Rows from block 2 of a small class-conditioned image diffusion model, named by matrix and row number. Rows with one number belong to one channel. Each number is 500 + 50 x the weight over its row's rms, rounded and kept within 0 to 999. All counts start at 0. Numbers have three digits each.
After each channel's rows are labels from the 100 images, of 14976 (inputs lightly noised), where the channel reaches its highest value: "top examples" is what is common among them. Only what is clearly more common there than usual is listed. The data: fractals drawn by 1,000 iterated function systems, in grey.
# convs0: first 3x3 conv (model.enc.1.0.convs.0.weight, 96x96x3x3, each kernel summed), inputs 0-95
# convs1: second 3x3 conv (model.enc.1.0.convs.1.weight, 96x96x3x3, transposed, each kernel summed), outputs 0-95

convs0.78:478607482497520493555479542388541460423487554480518457491490490409504476457534480514474656474486615487422508532409478536565474568531567494478435438468597463558437545483508572529523554552530479502512535476508535502562500424504523434503477478487565572533512439458497475538457413562508398425
convs1.78:390595551530506471472447518476543456445518466524456543458564442502458448463459555513483420426450471542546541502439531564579485430475454580545532504454549536460564522447571418425477450429472543553485552537419506561613502426492454467486471466522539544491484453525514597507487559435603463555
top examples: dark on light; sparse; two maps

convs0.30:468460553548528479549417578468542497637511572546499486481505467584502517508535507478478553509432472472499502445472590499520699591490561517486467549480523567491537571512512613530520521513445499508411494476537496519453591443562427503564397500526505480527480507516388474491537556495504503527
convs1.30:515481548503507565434516630640438500561495435517585505498496499541559521519462510513554496563558517458524501545462498427591511544525525492496543465481572418490530501516508412452536511513489488465497592533485528379417526435602563570408445483524492522517559460474503533493631451561459506494
top examples: sparse; two maps

convs0.81:509577531496458429501446524493463462446606489487473431486507534485437509475583459476453637557547500526414355490549516443544480501566613469569469470467466462464490539522559537473509414496525486502497521554506468535463488495456365510474441460493523398554517500519465513480621454487413473513
convs1.81:526548516459468405451619559458551417490491476530616523546556447486527580546485518557487472467526455537492470461485495409514463528435464456452486508563578456465531508410485443539472591448572499561491515420416549436576490530521552483525525405464487491437510513632499499543489531436416464496
top examples: dark on light

convs0.55:461481536531467530502526653455447468439518512517491452582522479439584451541496503486473490567473496558509505527479454518499418588521521425518516549546492545389520449530447528498485598481427528497541459514403472510583466381595466530534445534491482489482559489564472447516549459585536459634
convs1.55:450461468522545526529505522494487541541431419478458639540569476397464601467418421431511499444533534516510528511575615483438493492465562493471474514552527478501431524461496399530437478465551550537459560452530528546439479557468521546403547540484488400544551497503484568453475447555408537532
top examples: dark on light

convs0.49:507443468596464469601539570529524489538430538562523416463504527446536503551430538543561529613571541570540574506535520425507520526507506429549492535510447433543562538494555465487588515559434462478655505574557524502505492517578508437582541426402452479470480542556527525521504494487525469499
convs1.49:512596522584612522561456466470446518578509482516413524408545480428604545495469476480449490474451524536481468504498619589493521497520462475425564531581492482501520528537503586478503513468576630506461485478487521458583488515495498624454497531505504491603514552514502515544497473442491439615
top examples: dense

convs0.16:579499454518514522497437555416481497506578453435486489524509552557562417502467430544519489558486486631429522561545568527497526601502440508477533451507388577507519445464534531433544484597485584518482504515464545546384473432493526484505441410498518546482567466547466563507472401530445476567
convs1.16:486433602498569505456547462454434487621458481558489460494451562394414568478389524436513457548485631498515412453496509535503503523516506392565473541477479458503519580581498429556388491447489368489473492486556493484552487486447491531462500502532519510510545560505552531499490507448495524450
top examples: dark on light

convs0.58:505475487653526445485465481552373522483349568432528581474552494490545527567528518519524465521528481477509479469531461539462518432465493412468551584497524463550444524514393595531457557525489498393502518467526475433461417534441460504534482467474457506511483517585457565466564527575533546471
convs1.58:487557431444491528520457443477424549427597452480481475539481469540449564500501485475427479475554507561532479496557539483553442608483501550507548436503470540499567546496374511492472541538594578620515557557487503577587519441569520567491571515507407498474562499511480469526454429512576430431
top examples: dense

convs0.76:570477511624540527552513546463522646530479475451539455502494550528537515591631472536513557579535537506471524514488452479461561497520485537500536595526565495572470463450468548507558446549475508489497476531615497515467575489464557569475602416525505483469549569602500552511506523518606524540
convs1.76:479500526532456488513526538501497489497490492535539557518506587489465504497420478547537492450509432443516432468476549575461664422565466616453528459502413433491472539595445577483485490508430561500531504516439500399560476448552493400530439550472499468502551481411552486423401494521507425439
top examples: two maps

convs0.52:486484445472528521475493490560607471413588483496506568539479462508519522530551530497450435485502594531442397478571671478553517562498493564438519638480546481516547441543524464485552446501580529456453531451456479451500509530467584503402460456510577511518478574420473566477556489488485523496
convs1.52:465532454506481461514525499544451543428510545496518446437490548448444520580506426518511497569472593484480530496394492461477462619582504439554533475417535435489527568516535523495532603488537434493531512454526475468524609540536478457528484501569392488497519474557584536531567579440554350505
top examples: sparse; two maps

convs0.36:510481539599568530554581489525598518522425450495529547550501547485535447510526474535522501586441423589514532523538485509505499418558437365514457561599530466516499509586449520443528449513485485471555556402400568511455558532449508376526578441463483486519524550525555443493511535490548520499
convs1.36:465497531451512433516470503465562461525457517537396468466447469513577536541409495506472549422472524456445502438437482470461509439490533533581574457479504544489515526515598664505412542496476530452540538499495550496582491484607456531569408560494522612438509453454479530580476470435521430537
top examples: dense

convs0.25:460419455477499477548456585529464573456504544594526525556413500440453485560543445491486552544519467510461538470515483409585472457426493595429410514452519479484500522504482370500496514546538514510433481495437592489541521468504460399512542408571613508499531599561492456554549525566514532506
convs1.25:451550527540483545513590560580534471528455496462444463475459478533452634472474434560430503441513564546465516565433533584570490356517543594506558513573540494443526471398568443443520498497454470579450429471524498483407526447474530484426499468467475486516490529496498535560500469464425498576
top examples: dark on light; dense

convs0.75:431545570570505499493452514504531501385615566518484448478444441412439543445566533560455443513491411507543521515419467474503393526431523561435449492529489552501521446466461499493480533494572530503477447596462566503658440558448472570454573459555493489537492442523508480521527543559515487491
convs1.75:504505459545482515495565510412529478399421449551539447469483512526478592565506531558482439527514448547468512445449486428562494438488493474567547424423502550462459504496568469461479409532459544553572383508505529493577513515504406424497566539514450547413514566492513511575426530376581507499
top examples: sparse

convs0.11:460488543503513509488480533509436473472377532509547550498497493544502455439474507550467475488529532486435540507422411524455539495529407410511497458466506506409430476537572634441542430514498521514478510488385510467395544518497463505432584474449492420472552353570528578429500454485510475552
convs1.11:437551485510458438504514537504535465563524470431390458466611547554610483423434529503570473563506586486518517481540530503604562496538598519520451538559488446397534444528463455436490399515421471491477530492495548455458499515547471459551555527517474483588584590484424436489518531493500456452
top examples: sparse; two maps

convs0.71:458535487434399494381503404464587566514556495462436414474460529507404485470550499499505545436442485508508384479519420531503473462436524576505489427401523498454405530532478510487432459468439521478534485548544498481498492490470432587490468493496470485495383506481539472503403472497390485414
convs1.71:489475502459490483449548496503515467352679522531588461541546477500527501521609570483499488504583402680552509478524452430456547497549507583467509504473477491503539438390483513589546517503513414445493494488536472479573537476557495487504547529507481505487503510498487488484486487442492532578
top examples: sparse

convs0.44:525544493490528491504518440530498499508618537515563523574480512424505516517475530515539579567510493594470491494430528585448461503516696554550488452481514550457571531548418501538426506407547507475508541533546491511425544550488552631527469529494485462569496492598543484463605463541490461502
convs1.44:398526580511504521478513540491541442583549496502489478552561583523418521534544516518378570506520474511437531417425533534571543531501489379475532550506508495563534488479545326467509566495436549570510577445585523515539513496520451543545426470486474476424535517538505467566446472450542538476
top examples: dark on light

convs0.79:503517559577555557548439541561550594493626460517547527614475562495556508508563529493527555594554555459461532549445577498484532541572617543505483536571518510580562567514529455529589514539555509516527481546551493498507471492521567595441534511499539473467543525546426520463572562530548532564
convs1.79:474515430501559466550443487511539396488540457460643499439464419482519490567371470529511558602477522483484494446493497424527453491556517573566574505590497522458542490485476466486470470510573553529473481517426515552529547434593487507521527504522495525477523448449393510546622440550569429516
top examples: sparse

convs0.9:453524539528451592537476547498508468599574514486411601464606605622517489573444522487560553560451527493468533495532520539418551564484467539486498537515566567558509513579479518477538389527515512537508532416457418554378527462490425532520440545509464487473460532556470518462468484473509544513
convs1.9:598536492560485459466469472478476470526396532475588412528407544499445504497408437497515398505545509525487453577388469362538561528562609425470462528446531479480479566569532555573481456474453491448544439480544518459490509500519540498489567517472550544515564440513509571525484529430548510450
top examples: sparse; two maps

convs0.95:473587408587505493395418435581596553484533531553456543558569433537502450531507505528557445509607535481503503530462467565447437458517542431441489581483533521546476511575496463532453492491507496583559499472611497541472534471455590457580543443556555506456470566468514539561463494519570520458
convs1.95:539485534481547492444529474515476439527445520535562524422358517511412443555435546446474530499537486555418561443476561501488509557560513498511465545465466481450583553465547535498506521499436472604469493629556489616470431489536449476521501529453403591476557424413449495530467540438513537486
top examples: dark on light

convs0.17:490509415501510560502426440506424514499339480532506480445537569483491483527577480472514469458452511529522465465492418485558659419456402342516480492434529555504436421488481501548495465452483513504458530437465463507545479448561447591489476520445492453522417496482428512487490524486480554462
convs1.17:415446563496463423484550577547539489450466520463526461596427502491453537427537450490529509618478553421473517527561488498608522604513555528525533463494553521504498536541436437412493523550373540437485456547514457405451495458498490618496518508482438518495556468567532462570496492466504455422
top examples: sparse; dark on light; two maps

convs0.20:473452500559395446515468620505563557487534482546506377433477501531539569529581507449560492571512389545523399542496495494513471564558494509565540527526484524468539491507445553493574508515469497533498508473460563487434511445472367564479489464461408491502497521600551506518492479551460505641
convs1.20:556467538546572532521549479389488492537481463447512557515512514380590494494400439511603484427517561460463535532546479475462526452529542572408449452557544455549430458491555509539479526465603528423515498504485521459539459552451560436434540450480571367499484467461487519469449426476514436463
top examples: dense

convs0.47:477505479409393519500524554548594443570509466462538467426507553529468453551426469551586480405409464528502477495516586548497505508487488474544484443525548432549493561440523481467510448455428518486479547495534498439414437471492441413499476454463540457517477545593559598537604459410410495503
convs1.47:446531529466511471538462419408525511515504507586479453510449448473554508484562575479556461530462418445556549508431536460530566448468423402517585463399518521540611387612549534482437526507594557527493502550501506527526471515477604482497488448500473586488485553446525455556548495461512423524
top examples: dense

convs0.32:507478519408572533484430377508522429488525511457481536552512549551401463534367528464507487366496481509525555493496549558401497540500484501460462428464567507539543478500520544499407497552523487482473455510537455492446457526537600401466455482509490599475470585454470571556475464541533468399
convs1.32:509551531478517425467491495549470531510524533570619485542404461581404378490534473494489474597462462480445430465503481440588545549454477439557517556475500489532459462553527513569544509382408477583537469502434516567485532486446442577441489476475494565547454491498491406529528515491503589436
top examples: sparse

convs0.54:573551482420555452557502446469553514444531540570436526549617457539534512615501478552499595456491558533554528466458432459482457413480486541511546519407522482496469425489567401469477604503506532548579607463526487577449502518497567499500484527475539581465470523569490584517526572498532538547
convs1.54:544542568597479531471520455533511467520504485520561448421390444418455477507530501425380468520494512572432521525487618513454640510511462524584525508503502502545526548469557355531475455478459483541509447598481500540501583525420417542521538470470471528517582543469532516498545485522465550512
top examples: dark on light

convs0.86:555434455477465530488496569480558508374483526444521554482542424494533526491473499430483558520575511580518533502404480516389415512530477476436388502479540441485418434497480510508614530475443451582384437552558543484608423493509442485464481557464512512510515479472492438413535498499486502451
convs1.86:426446522492440492419483451496543492456419465548404507471402527499517615571598509486520543557508525500433528402507488490558495509465489538500565501430449543488564465513536433452500443530486458512483485510537486541599537547621518530589493591539538534442505474540567513576411527449595438519
top examples: sparse; dark on light; two maps

convs0.34:523466563561544517554433464519523614528456527538421484418553442476526476479528462549439459564520574541536567481443385483535537471455472541419561641529428530438512497517520501478548461545531534481517456510542470478553506415507594559521575507493484476503426493523538502547406538496633454465
convs1.34:451534422449478459616534566443417539488489427539565502515511508494505587510534511479476480503519515472542537476487551490499585457510564661525565430414478470468477515494439542480533432445412460583489527459446440510547508496440438545470504618442479522515530360508537466478494417523520453533
top examples: sparse